config.yaml
image_size: 48
crop_scale_min: 1
encoder_mlp_ratio: 4
encoder_head_dim: 32
encoder_qk_norm: false
encoder_patch_size: [8, 8]
encoder_layers: 8
encoder_width: 192
encoder_positions: "learned"
decoder_layers: 3
lr: 0.0022
decay_fraction: 0.2
Rows from block 7 of the encoder, named by matrix and row number. Rows with one number belong to one attention dimension. Each number is 500 + 25 x the weight over its row's rms, rounded and kept within 0 to 999. All counts start at 0. Numbers have three digits each. After the name is the row's rms in percent of the matrix's.
# q: attention query, key and value (stacked) (encoder.blocks.7.attn.qkv.weight, 576x192, the q third), inputs 64-127
# k: attention query, key and value (stacked) (encoder.blocks.7.attn.qkv.weight, 576x192, the k third), inputs 64-127
q.91 093:516521484488495468489483483506503460495485519494499479503522504511467482547528480490536530455551488501473518484449508490501513561514487467519494526511484508478508513507475471500518543469509489
k.91 088:507467535519531498541481450493515522476507519515454503492483474483482532470513495457488541509530536525579502491482512483484500497487535499490500506519485562492554525525487543514522499512493525
q.92 088:533453525514500545466481490540526543440512524509509497490495539504556505486535466524466496509511516527486497503489507505468517531511527511543535490507493495492491502499463522524504456447499519
k.92 088:522495528491528498517426478519517536504512517515552493500492513530526504519491449509516493475505545536509496525501512503457457480512518521514501463505505506504528505465493506493539526487507524
q.93 098:513506498462498576448518514505496518471504505509476537471501514541508518502505532463509478553508489504520490512479538467501485476549498501486502575470487504501477495508474453481507497489491484
k.93 100:512495515481511532481488489485501489522481517518488471480531437525503509550514484484515502503516528477515465494533490463539495502561462472494491547474488503485495512470500482468505509472492494
q.94 100:499510510506491492506481512464480493472503488505514497431496533466485521538450537475501508534492522508488483497477550509448482461533517495489492502528534521472459467484502484499490519542501539
k.94 099:489480497531517515468485506502495493466475495509486505446508545492477529460481540487469498504546485485549474490508506496487514539450505468476524502552519491475494509523500463515493466472501457
q.95 094:508515511469505538499506513504480538476504489504495557448503504531534520476502511500466493565466498504522477510533536498504473467518500518439506484502518524514451474484525462529499493550493485
k.95 094:492491492498469544463536503470485482529468470492497487459517495509468490499471494518491480464491492445430476496538486506524518502536469480480514478493512478503457489482523462479454477479499488
q.96 091:491487521506487545513517471496496523495498497510520523472495486500477533529503521515530526530486470519533500499453545548442494479486527530492534449502493545525477492535486515517526487533483527
k.96 088:514515498456481494514492458456550471494497459505518499524497472454535514480516494501523480492538527520525533520480520509502485494478507564444533492514448502550493478503507492519489496502505503
q.97 085:507456509492466500522501517551497491504520481471466514478498544501507471520496499541546471511465445501462509506533497505453491522496467498472507505511545500521490507541523442470515483498501509
k.97 084:490509489491481464531511513490508507484518491517490465517493450468520544448488483468521511491489526534541512502513503500505471486436483521478495574513528487516536513493499481510491491513493503
q.98 097:503516514512524537445490494503532562531492502491523492444505520484456502473465486499478499491525516505504498480508495492504493513486494473502499468505498559471455512475507504505480486525508532
k.98 092:506509533493540491493535474436495503509482506505522499523497465516504526491554544498510482476537554471527492522495565514485489485520516477510513504447469537493483547492495518491527517507494534
q.99 087:498507493501501518487482502505479490452502523492545474494471468511471502494513536491484511508487552489528510505501502487465517518479474507529485515523478477477507516488465485519518521489497508
k.99 088:530531499519535553464534498510515496509507535518522502459517519518500463531442513473491496501535489488505519529510484504540519499506480465505539417506446521485461508527527530515483508473506502
q.100 078:511509503472495497519537532545505534496527486493516547550505499492477496474483475531532475542480443478517515504506450485516504508509502514476517498498498534508520495533493470515479502533485497
k.100 076:492492509489515483524496468501553553486502501510457510525491506480508481438499502534477535524488488506467494463517501494469496469531528506485512523502497499495554497495459507498482509515500489
q.101 093:486490468499518476545507507499478486467542525493503499531511511488515502482487487551539500499465502536518496510542497502505491479527490484444525486538546519481520509507512514510480491514537531
k.101 092:466469470503470503512527502470489510505520461483495518489482510483531498477524547521515503506475456512475496503486491534478497541499490501482522509536530494509492501536494470451483483511490514
q.102 082:483516488502508539445506510495518502495489524506527538505500490505456484481487496497480470524484476462521490475510491525515492526527486496481516490517526478507521517548527511483447515503503482
k.102 081:460527489521538512463539511472491466537496515510492488525502464480500493499459485495482490520519464477516529510486467485543474525502498494483554495507484478518508501526510546502469545509508481
q.103 103:519547513479499461507503535491520504514528535494494490511464546508535493542500493481495525536529508528465538514491476464495484470474494511523447515476502519495458510468483480499513518511503513
k.103 098:510530503503528475533499526543485512486539590503488513517453531533512499505524526479504538533500525517457528486470518495453526483515509512541496497507494539450503513456488517501536529506496532
q.104 096:506493446509514510507505507490496555499511502500475532483533532480480542459513477544476481518510477498518454475518494492487513489529484520468513481534511521517483495476500487482463466485514505
k.104 093:490515496486494490526527460418512489519479478509505489511486484491507512495512527503510529512481441476473456505476542530487473468477504493544524512480497543526479496519491496482468443512486524
q.105 083:502514501487499480522499488464479459491478521500510459538491483526579502548500524473510524488510499517508509512482514481506477492485508462528493500481518509471489504495519534517515524502470498
k.105 082:512475481495485502500447519557464503506496521485479530492515565507481482500502523533525481489522542507460490480525474492478532531521471512491477497537551469442526492480526454483521542467505510
q.106 088:497517486492489554469527492530463482498527525508480506512489494523512485541484539518515524521456434462485525507509493542475511479482511526486555492486530496547500507561480500515464499531479489
k.106 087:463544466464495494526528517482535459491529497507474486555492486442530520461512470494499492515506453541513546493460430466519511522456476516457557536508466484534511480494505483518506524489509483
q.107 082:501521491485511444595486504498505498489507469502529492521522503509537490491499475504472495508515503526511508492505488441506528498499480493501470552486500478512547531473471463501528507487501446
k.107 080:477486497531517500527456487580490521524478500511498503447509540542480464544484522528484547523508482466435492468505503518490527488508518474517481493491530527484502517478478488510518492508491470
q.108 081:512493487479499484488486522460529480496499540486481506535504513499536491518498485478499447499513507503489504490547474473519474520516470465515477514503545497438477506486564500474473518473512502
k.108 084:513479488502484487490474531537460506538488583486485513521487520522496496495470525506557501497495528484477473483533525480459466507533463486544491530542584485414535512475536482473489537494502546
q.109 097:514520495490492472532527540497482495515539535474455513519498552491532502499496495483502506553513490541483507493489464469496501459460469502519451526507506517473444509474516475472505493513488541
k.109 093:528512498483482465553504533483499517480531555493459516518477522505528501493531523497514546535479505510455496479480530514434502458489492509525500531509508540442497490482500482473508469492485553
q.110 089:486525507465505483513559501500468450476499513500493464553481403546537494538488480485518528506447491520497526514501513540509481473507509484496506529487516510501501500495498506531492529516506494
k.110 086:493469490495488525500453519532494447508535499508451489494491543483477508494491523549493476510512470494501525507505444468486544528530470522439511477528506486511505469510491480500460517510504475
q.111 097:499485507495505480479502509522535479525492511500495478532515495493516480506466478474498474501516491480476518480537467485533471495507474492509494528477515488470516521537542501483461519510504478
k.111 100:478494498499504483508515545553474518500502542489489507531502511520491500487502475516524489516491505505491492475526471486479477517533486489504485534522557473461547533486502479469524569491505490
q.112 083:491478496539508536472486479492524528499461464520528515474528485495472512477501480514483489479515483462538457492511514520516519531536506513481545433512495488541547495534494525481470482467505474
k.112 080:464504509523513519466522452483488511532461428504518487493539484502479500512485472521469486472505483494526471508506466487542475508504518497503501459507498483551504497526484531496491511488502448
q.113 076:512502490471514489473479517514511496458505545495476518537489496527516499506507481532518450497466495479495514507530466460506483486515494473474512524500514514450495494490498473503464534497508476
k.113 079:497467479493502478491505523509505494548480529500500496527478502497519479453418535489551485495500483492462474484562525470499473480538479487515498507496547477463533521486542462501450532522503534
q.114 094:484486512505502502555489489518514540475495489516528506485530537533531494534480470528494541515495470523523474507494525491469483474452514496512507446491508552515488510530464508519526505512471480
k.114 093:496493484496502468547473469537509515526470453527504518511521551489506469459495515520505499499533512509496479485515472478480519499528528489486489461549522485491524503489462493516499535513501476
q.115 077:512513492493495519481500510494534525460500511517511540515498514505479535514521470482506523540507475476540469516462496526512493496517509529508493447522483489529525479532475518503494505459505489
k.115 077:485516508540521514492517466514515518513517497524461514512505516478478473525462473485438518524503441515516509498495469481515488493499526531519512419551457487533505471535472554523482516508501474
q.116 079:503492511482488509543545534478493500507507512486546502459491535496483456534458487441537517520466515529512481517534532532466463492499498505510459457518582516475450508522566496524517479475509525
k.116 075:519488503518491509495451508500506464518525505502497493505492524470517533494502518481519520496500543486549509505471508510497498536491498486438515494566506500467516497496471515493505496480506529
q.117 111:484503502533521523512488464544466525510509453505485490478523503495504512456507495542513520472493480495501489490461518510511509477481526504474537478480467506539499517504456493502504464530487509
k.117 112:468489516491496491514528475461515514490489395503507482488512471492522524493542499535489518491483481511512487510490493531525503461467526506485484501418457501583476535504470480495512459506487486
q.118 079:496450515548487524510499443510494466494486477500488499490498459464499530483496542493487531464491512481524492510486530519496532522495497513509526502529462496519516474501497535491499493473500498
k.118 077:527515486452473537479521515457516493506477451489521511482549487463511483506495456475502438489502493496517474514504493475503490494480493512465495507513494482524485437555532470491474453476508491
q.119 098:514478498516482534438467464481525494521477516500505533513484501452488535471529522481498472474550492463505517485477511500516506552525531511510532462518461508484518472512512551490475508483496521
k.119 094:528507500476485499432529515468510522505491522476535536508510468501494486505504453485536467481494523517492518510512544506519456499504508541517495513502492482519494467514554488496486531488510518
q.120 084:509443515538513506508472497530517489472492495482500449436513503497493488518460480495518514453456574496494472512533495505510488484441468482489505483511520507460476513486522500505547465491509539
k.120 091:501491511481485509541528494487503507497473471493527498496511499487527490493503537465515464485495520523554446504532491489483482497494484460499463484485505495462475520494513519464512454471497524
q.121 076:519503464475490486563538511502459519487510533476543509547509500496552506508527515521535504518515518539523493508516515465476457506480483493544486518516515526494473525459515484494520496478496536
k.121 076:562496488490471492509460487518509531502498534494483540495512582497487470484499514514536521528495500484467502488523485521492518501516485482511502486519511520458508492491502455466483489483497545
q.122 083:515481495495478498529525499533478531492527496510472541503499530490529531520516495520537545496497460512477485526491523534475509460465547525487516465508501536530480469507473494501533467485493515
k.122 084:522498484456458462556493489467543519480531461514490510528486495465528507454526478492488511506471466540507497497496496499483524489471526536488474523540474479530508461514477489517482442520494510
q.123 099:492507487535515534526496468512475557505484460512517516469529506503499522466517497535500510490515491498540463500463537503490524489492516505493535454504478517554501501487457503491509461493488508
k.123 104:487500511496500499511507439448519517502467395515508497470526491497500511504525491528472511487501495489498473509493502514531502469467527506505494468451449511574470496507475496497496450500488482
q.124 086:501488480528507527483493473501464526485495482491488520481514503485494528447532508541505509454503504502501483504493524504507543531508529494491541493522485514527517484464472503510503476472506518
k.124 086:505498509491472510467506465417516510499479415496530507480525459489503500491517499507498493476471490483512482533504532511524507483477516489519479495452469509557471481532509489505475423503489518
q.125 080:497506531510484509501520518509540502465478485489511467495503446520515489540487489478490518545496514500546498490467508511532450482485429484485487461499486480485502534526525510455492508516484521
k.125 080:483498512511512524513515475550461538523466514501473493490535489493491503537505510525485460498540506503507470502532475474481437492492461527495512432513496477499510507489517525457524533456505476
q.126 088:507503507504516511448494533550523550543494510494505507478499541501457485491478479526524467498499469492473503498528482492517471504509500487479536480492516540506498516524500476489486488526505533
k.126 092:480507527506531470499562496452500522478500504502486496549479463499491520441522499502492480500486533506530513506524496486502492510522519490520491527465507502500517561476481522496502543524493506
q.127 086:503522508454490458526518533506507488493529487506474540566517494507522492494539484532498469529504453503478535493481491459512496495524496516483488566469487485516510514509498450484491533519499446
k.127 081:481491493513492474528472527565488521512506526489486486488484508518504503470452471519519567550492458505455519473514508504480488475516503508511486552497541485506546509470500472526510506538500493
q.128 092:544506511514513490483494509528553484508518503507496501475520546467457498512499482515473494526510490458537502512535537503516525484553491530500514546471519493514477532540487509528489496481519490
k.128 094:465513527502470507499513483533471530506521489477469488524464425491519534453520517540478504497493483520522505506503495515467489465479514530465473503507477529515539440485499494500494495502499503
q.129 096:492506466481484520497503484494523485483483462503531467489529510535543501497502486509445536483497475534480514496468467522519480512483487492488478481524468520542490509489537509479514541523503465
k.129 099:438467504464469531442510450462519502487469504505529521448501479484508512454488476513471513518552454483523502517453486518493468501497534519488555502497460473525537500464539505498519476533501480
q.130 096:522521473527516492509484537517523522538526547518558515537498525485501506492496487516480484471525505447507507506554544549516543512497509560515547483529506499527496527518496532495478502446520520
k.130 095:470521481497469486531547510508482504494501478491487495528486440493496500487531525500480486478500516501484505515521499506492514471489477515484488511516498539537498447485518490507455491459507483
q.131 077:525529510492500483494510479499578458518473484490509467465522486481468489530507483534479517504528477472519512501498505499513497506509457484500482532482499506536491537512541525504485519504494492
k.131 082:462483523476470532448486459497502503498488518494505501466486480494501528431475493547481500517545450498550504529471492509473464488467544497475497492499488497500541469498526511512489495541493503
q.132 086:524483500504522498509493496476541467503484491501489490495523535477488493487525512522474494487503476494533520503509494484479546493548511527510522602482509510518498514534508508519485490511504476
k.132 083:468474510524503530478493479528483534503493514481522496502477466504483515466488534524488488504512466516519518503484478533459468479445509528510471490490482491500514452509509491499550525509485526
q.133 095:519505517486506478510501482504544446522478502495465478507528487463458488510512508514499504491516461459526505511512508485490521485520486490508487579454507483517513538539515503513494501512501510
k.133 086:487493523485476521480460478539493498513501525492513489501500486509501531430447504534485490508537463503537518507497492511467474491465532484490478509491498514489543464532514501529502532525490502
q.134 084:489511468498494506493500518512460559494495490490530520461481505543501500508500508527458492553467531513472518496485519518471474522467486510469537478551513498509438455463489482523455532526505481
k.134 084:462523486514503488511557499453526515454480463494442523498487478487539492526525509491490508528497480521499490516494506539524520478497472499503526517519499485502474554484475514445534458507512479
q.135 095:467485520470500485477496473452497462483498492505438488508513439491473500499506498498518526506506497522493500497467499432460493488517476467531444557441487490483543507502516460516509502576491513
k.135 098:542486537504527508480429513510518494512492517508510484502508547540514520500462507505517512510511516487525522471507477519521492548517532482519505490481498501457515535536485510503509529504492497
q.136 109:474495502465492506483513498490513501501485478483475493493515441517482490514498504541476517531497507520489518494440519478455465514491448456483476511489494503510506506463546470519493539574486493
k.136 100:495511537471493520454466496469537484476481513498490505468518511515523532481467497508494507541562477481555513500499489545509491511511539480505546494508498494473515562519510519488503495525492477
q.137 099:503478506521488522494494511470436496451503508502487515469485527504529516491498490449517499518494521519506477505501475487522507484539549525498497519502505476478518456499454471514530470473501494
k.137 090:529494490547525487535519516530484517528498473505501500508495501509486463540526484481524496461437555517450487484516498477509511509525463500515482498489503489502487489483466484485534499473506511
q.138 086:496528516507523459512509482521537482541490499492483485506514474467424480507513514537515484496510493473515505485505529489479501505476459476509486524476522505490470533528524518505463503537499507
k.138 079:480508515478492494485462504486497488484519522481479493515505502486511543459473509520492493539533455507549504501485492515485483481461533495502484516510514514472499493538514503535481523529486502
q.139 088:525510479484495521491500530487573526500489491498523478498504513496533492475514461529421549505500490471519520514497493535485516519533497529507512532486500526556509513473521503494529517489489496
k.139 087:476487519488492516440548456495520518463457497497513514446491436510457505480476513528471522506558469460513498530499511532504480497474505524472526468504459529519539500452517518457508464505508489
q.140 084:513547481523508513493511501510512486511511514493518485497522505488518480505496467494489513477540475452496490496520517553554502492489511524478503461514505477511511545539505530443533508445510501
k.140 087:475516510447439506504516474499499496504508485508512502493498454472524505430492461507468507471534493487487504519481505479485492470505530509454514501488485527545546444464534492528464496518503491
q.141 095:492503502532497520499489516493437539474512523500523532484463507525538515499487484465519484512497535511483486500505489512519486511494532536502506454540495487481495458469474503493508486469492501
k.141 087:517505476535516480536547523484491503504494470510491511511498503492488466562538482474515503480446543498448480498511505479528527502528459499506504491499507485507467506472477499480503482468511500
q.142 095:528533503504480522472496493471496494443482503493502481446495488498535503497492455473468544482509481479506485514493465530544492500516536533504478507487487482531534484484493484497561494464493490
k.142 106:495459513518471529453532453519495525513470503510535511436485456493443494464478466535480510479522494477476489532478499488493484485497513485473528481475469491509562468448517508484513468515509513
q.143 079:512431491473491504491489530514503540475509492520481520517494532543533497488492531522506508529476542545495502507476502474464498522533500475490527507490511544496518452458468451539520504528500510
k.143 078:535501488551538494482507526488506517503500505504526510496492507540498494554536539473511480529479524498516506485541508533499510532537463514560481496516506505472492563509484513446514485477516507
q.144 115:493489506457497494476495504510562477520501494498468494504522470504478501503481491536469529502501469476499512502481528480471502491537472485496484558448489497521533541509516477518517533544501504
k.144 099:499514543476489523460448484522513497504486511493494490493509490534534552444461510520480492510571500479552519496515485536491480509507529486484504499488484524491553531516512510498482511512497474
q.145 102:493533512509502497456506480477496471475499521509479505458505454508493518510487437490500510486529467453520501508528486518538489472534512547520450558455489456510524508520501473504546502484494498
k.145 099:494480516509483504475502474547470498531481482506493461483490472516495501454460468531492508468503522494475500511486462482511494511500522483457488498456486511503551467495501476506487498492503492
q.146 084:495529530518516470539497475505484474543500523491476496511485472450444507515520500498555459494512484481532494494523510482498502481479500502515491538499506494483482527540514536500447478500491509
k.146 082:492496492497503499534465499513467491513525522490487484533516522485494519485475513514526497504473495521503493492473491467481490477453505483491469503500534500476462463545490482550496552495483504
q.147 091:486472480503507522494487524514464536492544529522530540533476534543545514475500491483520497483488531515465500501516504522520507498505542535522521462523484515481508481502475487510511472477505502
k.147 088:527519483523530476540521524497493497502506481508495488530497514516498474567544523466521492482453555505453487468523509482520523506539457513507500499497510501512460521486484491486492494455513494
q.148 114:490509520475494500462497483486524458510482498497445497483519456493485502510481496509491537496521466464498494504482510487513489494540485476499465558423487469510536526504511474505540525529492511
k.148 099:514494553473470513472438480543505491536483504501511488475517497524517543433446450525493486498551509476541515501509491514506475507528543476469497507469489511483558500506507517521482519522496494
q.149 095:540475521477485507477505504478556484446469466490518470460499499487537484486462510501476564500517515501523481515471464490499489522500500454487476483476495523519521485468523487514554498494471502
k.149 098:507464530516493544426513466499520514515470528505547521415483490495428496472473487527468493507559466476535495525513509502476458501492521493506529464510482494488541493467524540493515473531502539
q.150 095:491492514447488514491505483515518483480478437473465485490510507517488489505503518521485510525461478533488486502449496462480482497520474444487477527450497538486491489495493473506506496572496451
k.150 098:510501527497524504475453500511525500512500524508477476495499542527537514515502505510521512546512488514532495474492496510503453509522527532490524516498498496485500555511498508470525494506496515
q.151 085:530509500532513483487486538533509528543535548531512524521489497503482498499486494526511510482542498439509505517548534545536512505495508539504543479495493478514504520514479484502504498466515543
k.151 083:526535490504479463527541527522477483512513482496489495533511445505468490502513504496484476473497533493471495509549524510508542494527478484482463499504507539520510481491504511526441506480518482
q.152 101:502498500509491518474504492440456478451476533500496525456490461504503520513490474462515497518512512477502489503502490486504513491559526531525488541490496460500532468473500458547518493475491515
k.152 100:508477520550495494503496490542476512539471467507505496461484481542487498500498491514525472461470557523486491508507496506506511515532493460503468481482507490482510478499484483483521503491504505
q.153 092:493473469488511525519500521541531505552509459499479493537530544506519491488529535519469486527480498534466531491465509514489510516502473465463542493497505534492485534533501520462501521526523472
k.153 098:483531493426484492532476524467528470466533494499482493541519514492574514506527513481505499534519477518519523478505513547475509487516515563490497525523495517531477532520515502513512523523498493
q.154 090:495547513486498475484518473503541474519483509482503490490517459493463494517485487518477533500534478451502514497500532497495504507505461484486481496494499485528517542498532532482488539504494510
k.154 087:460486532467454516462480468497510497497483504495492499464504491490528531414468468529473500501559474478550511526484487515481469493482539489475520502503488507497537474515519504503472498534491491
q.155 091:496465514471498511503504520519544500520528509506475523558484494474512506488491527499510513499516480483492496499493525478483508507522484466516526493440480519477560537518483495501518484498497540
k.155 098:567541518490514464522431526532502481520528510503501470529509547550507511525511523484518483495512556487521509468543514493501508530540488504490466497517510541492484534533499513501443533472498508
q.156 086:497556513502510480508509482502521483536477511478487491507515462449446486507508501511474479510521464450524518499501523493465527503483474496496501536489526477512492534517524543480467519516499505
k.156 083:464492524469462508486488488503501502487503515496480499496500487478515537425453482525481493503547454499536514528480483522477485481452525487486501514503506503482521471530507500511504519536488505
q.157 089:519499487468492483484493512486582501493511477512544481503530500483497516499503474531444537517528501504527523486488520493467506512517458483515486483501477555536496533499545527510501529524488508
k.157 087:468481523481497531430503456477521519476483517490521506454473480502500521452500520532460519511560454477544511524481493521482470504471520512504530465523478513499535499478519523484491470509497494
q.158 102:492506504533507485542521494488443517494501533502504515521463469477490503502521503453559452491495522523506496497525478492493481495447504509519512456560509498476489471499507513487458463473489523
k.158 094:544500451527546479533533539488474491493533511508499505525502533490465453564503519475535504487436516518439476494501515458519532514479472492520490489528546490480448502533479485512503519471494521
q.159 099:456546492490495504500517466506463499524497475474493492483513462509473498520512497492500471521476484528481500475460496496488477500462472488481470494540511499485453505499530521464468527538506465
k.159 094:442489488456482498522477483461498483473509495495464491505521519475571530477480466508524523519498473516513506502438478514501490486468525506489533539495519470491473512536502473501526516536488493
q.160 102:481493472517491499540473517485507507525484472482509494516504472504494506498473519523500458477478528523504487505495493470441485481438476477500499495531508480497497516454500499488463499536491509
k.160 100:502541531505503503505492483504484504516498492507482480532515508456501532510519520522491500487509497480462497512486507478529521499538501540536511491439486512539528485492497512504472463540494485
q.161 105:529528532494509536461556503534522510518517504504496490544502482507494499512543504504507557452504485478466492497476509563586460534498520554474480488489468503513512472504528486504505495487498530
k.161 108:464448484513500487512517505502465499510506481504479507470517523497498449483525480488500510486513503490502507488500470505506483495456501472486444521514494459478449522505492491473516499496501515
q.162 088:486483520513528484494480453503463514494509531492500476475503516507520468476476503486534442519498536481516487477559506447470520493499521467527526529468511478475513533533473509489475472459513494
k.162 095:483489472496496505509492507470509488501466531492556513470477482536528474487493503489495480514498478519504497501486514518455468513526494515493543494560495483493515498484548507518528519486491490
q.163 093:484513513479488493464462489480507462471505489492461496501523485483511493467519508474470531478557484496489524501490522485499479495504450450483478514493485519497507495546522494505548518525504491
k.163 097:516513512484493489495515504580494507496527520484482482542494499508530577516491508517514506498506513523515519504499492531509517449434520510480422544453472524531508507540463492500484530508513489
q.164 090:520493505501499493515495481509471522509500537512517517447488539513509497505475479475508476564496517478517481491536492474497528505559532519526541487475507515506485495516475500494490485466515491
k.164 092:509484470491491531494493513472513488485479516493555507461484475530502457474486495491493480519504492500503489500496515496463481522533475480494555447574510504453507493482536495495530521476490505
q.165 087:501482495498505488459515460504479536498527506489495465514484476486494455474491501537541498484473503483466488478530494511517493525475507473534483468475487510471543520481492479470449462470534521
k.165 099:464473497499480502511463505457509485500475497500508500466487497503510485482524496499489473486481473510498505483493507502457455501519486509487530488546496462505490496480536523509532502502491492
q.166 100:493473515511505523539512537516503551521503513517548520483479506508486515539477486517519488519471528489515465482495519493502513496519540556529495492493508476501498498476488498512497473508498511
k.166 094:467500471506507511508512505424503485495479511503516507459493495500489424483492533475488494493487488491475478497505527476485490554543467483527541495558541486454478501467561493508499489492490499
q.167 104:499488494493501517544535547517506554513479489511535518480494493505483529536497498536504478521477516502502470497476513516481516485519537553511504500492519488504491500470485493494472482515507497
k.167 106:491512485500519513497504513415507490502480478510506502460498513500462443483489550482481499496507503469474484492527508463511510555557478489531553484542548517463488504472540507500500460494489490
q.168 094:504495514532519470507475463517471530495509544500505495465486535504516461484471492476537477532498523470520477487569480462507523506527529491544535494479515498477498522505469511495483457444509494
k.168 095:503487472488485518491491507475510493491483519497547511463481472519518462475496493495496484498492483518496495500485527507456470524529490498494550461577498486473508485485538502506532518480493504
q.169 098:485487498475500473454490504502516477475538493506467498503486489488525489483515475466482588495522467503495550503484515524537491498519472472477451487506480510496510498530508508518556506491500490
k.169 102:509481504499498487490471485548504507461527509489453491540501508520510548536488505483530502477478508568544501487500503525506496487432505499485433537479496515512469503534475514503495533481506495
q.170 122:496523524478500494496506529485517538475505502535492540508509494481484531504511500528473484529524474483492513507480552522502531501571526538515502502490493536512514469524485487505517513523507487
k.170 126:515479488480509501483503525495513520498497506499506495490499503507482504490478554512506511494490511488520482487552517493479501519454491443457519519527564505482489532513522483493493482472506506
q.171 101:514552505489506533514540508457524500507471496516465500520518494492469544514517527553494451478527477503452505504444526548484500505503509547487490525491505526504483460518514491467457526535529507
k.171 095:479511511481516497505483500475512500527479478501517496515512508498479511518523512538484520524522507440502518491513485515490537485482504482493506507464517497523519521512465484487499466515506484
q.172 101:489464468483517468524478508455525468477493511513496517498483538494513515528475488483501496508514491520508524513462542475464519489498499499490460528532530485487482489491509531511507537526486467
k.172 101:511531514493514496494478486505509499489507484496498485547496479506471533554480525501524532522463503521521492504512487524527531492481510513509493524452500517527515499518469536509468498495507495
q.173 110:484479525510493502493505521495523519456505470537502504497488474482464499508509501534485518483505488487505522485493513536538504498520498522530452463485487512502553492469474493492535483496507508
k.173 115:458495492487506501498485514433485493480508509497461497494505515503494480503507546486499491452467478510497488477504536482462484532480485483493504546520560485497453512504540497506506504494497495
q.174 087:507493525495505511490572507512518530509466470506510487475485483510504501525538509534499527512485502498484491487474486542524506517512516543490508526472508488503486495465505511473475465482519513
k.174 089:457481468490504487483490522423518481481498479501506521475507537515489451494520489466451485488521491477497505483499483488500491538524480506513512490552511474466470517495523513487510498501492492
q.175 106:502492510498525492482499481506509461500553536511488497558496527516535493508486477467522513460495485520512528503492513497508491511481509499470456529490496475502512494532514513530527546486470502
k.175 100:487481479517513465559505490554498505511513519500491481522485485515519516541505465489536530537466500550547504511489488514504488465456510503495463583472480477501482502520463511502499514489514511
q.176 112:496492525472506514494511485477509468497529532512492495518520508486508519511494500476509477487520475504510505502466567481479510499535500508486471544478493490496513474565505492500525534528496508
k.176 116:457502487502512484544510501518513507517483530493525479526478494520528515527486512511509530528488506522535501499502489517471506473458494488488493543492514511494499510524486497509478527485513487
q.177 111:500487510491486531490536537516533513506495477517519507500484461493487521530524492516481566470499482497477496505444523538548485503515506555505450464498482510510513471457518498508528482527493509
k.177 112:466506506514512512477505490476480497482524486496436473500518528477464480502500529478497504446491518493477490488506512475532519518472474484530454506487525496485439512505495494493474489511499515
q.178 114:513515528501513528447511468520490452512529527486475471520517514523519496485503502464522511469504485496502502491516493500526473515500504499469491534462480478500511497545511488510516519468486513
k.178 112:460474477509495467551528502528493490518500520498535495499482501522553479497504453503514510530503495524528520506468462530474478481477506505491467531518478475480494509502486492499538531494509508
q.179 124:493471517497523511515518469491518457520491502480515477471497516518538503535508502458511520484501512532525491506472515464480497495502490492464487580508512445491482505508522529502516500489481510
k.179 116:462532481512512478507522486505508497502519509499503499551481513511520497540489475473487518536504507528517520508480453516528514484503511549551464522494468508492506493513462525511461533516505498
q.180 102:467505508491499503458473500482511478469517466498459482525517470487490489478516513508476537452533478503470531491470517513509463489488458459492449477495469511486529495499512485503525509516506499
k.180 098:488509530491492475505497493536479496498523498489446474543503502488524569523523527517518500462482506520496523494485496522507509468437516519495427558442490495546491509523480503501497509515508492
q.181 103:503527474506482457512455522525483539514493494468514503505504467488500482480482499527496491500501539510496481500548468464478486489463476449510521463524514513493496532465493487498466474513501504
k.181 103:543498528494483510478510487529498517520507497504486508486497501452508522466508505507487485481526489495463489509503498487529490506533514510503516451491470513513534489484510512504492468530490505
q.182 101:493542484479483507482491534481513507480494454491466508542544465480462513471521527555454479477520494521460517505483509533477472483465461478476500479511500546514506495496512464484474526541510506
k.182 096:523510535489501487494501503533494516522513478505461492522512512467493562508517516529497501495512509479495511503516491494522513473474526503483468522432497512549521514513476500496491468520508493
q.183 102:471515504498506492509494545476532527468489458515497505507504469471466501513540514550460526465522519502472514490475511540513484488466475485502448469523521529490507508452509491503501486517503500
k.183 095:503515535489496487473497492487500507487526496492434502531506517458482556519519538498495505469481501502480498494511531496528519500469509512498461534460504499552492513525504512511467472517502514
q.184 100:468464506515523480478481465494500496463530512511494471500485494499505465477480489505513485467495518502528532478528499485491512485460487439512479500500512493478547537498493519500507502462507489
k.184 110:484498499505502482524477497470496492481493544488491501495477492521527514528500513479515477497466476547531490497477526511463459499488507542494511549526504473524500501496545529525528528490503500
q.185 092:477461494504486498528479520508481543501481464497514503434494494506485492507471493531484490550469550500521484471516460475454505475506494466516509485475515495488496536448456493485486454492518483
k.185 087:504511496480495509491495515431521473474485515498498504484492500499513496475507527477478470490505483494469492496485528470481490526575478539528543469531511520494512496461569508507525489503486475
q.186 108:490497524490500500446493466488507453489525490492459464515519484499508478470513507478496537462529484492488533491493510512521480503489469457485471499484469507497520501546512498499538515485509504
k.186 113:467477500494495475522492496531498494499510525493484490542499508518553541527514479505512492487494491534535522489470489532479493457438510517478432542474475482522490509527476503499519555501504482
q.187 102:496506500486487470455465484503498482470525507491479506469500500477499471467510490474474553518532478477495516500525503491531505506542469444502503481491489536493503499543498489507557491491506493
k.187 118:532471513478471525457493498562511498456519529487483511509491482519520557492471497500521480476500506549527503494501510516479495467439507471462456472516485541496487495524495487497506549474504503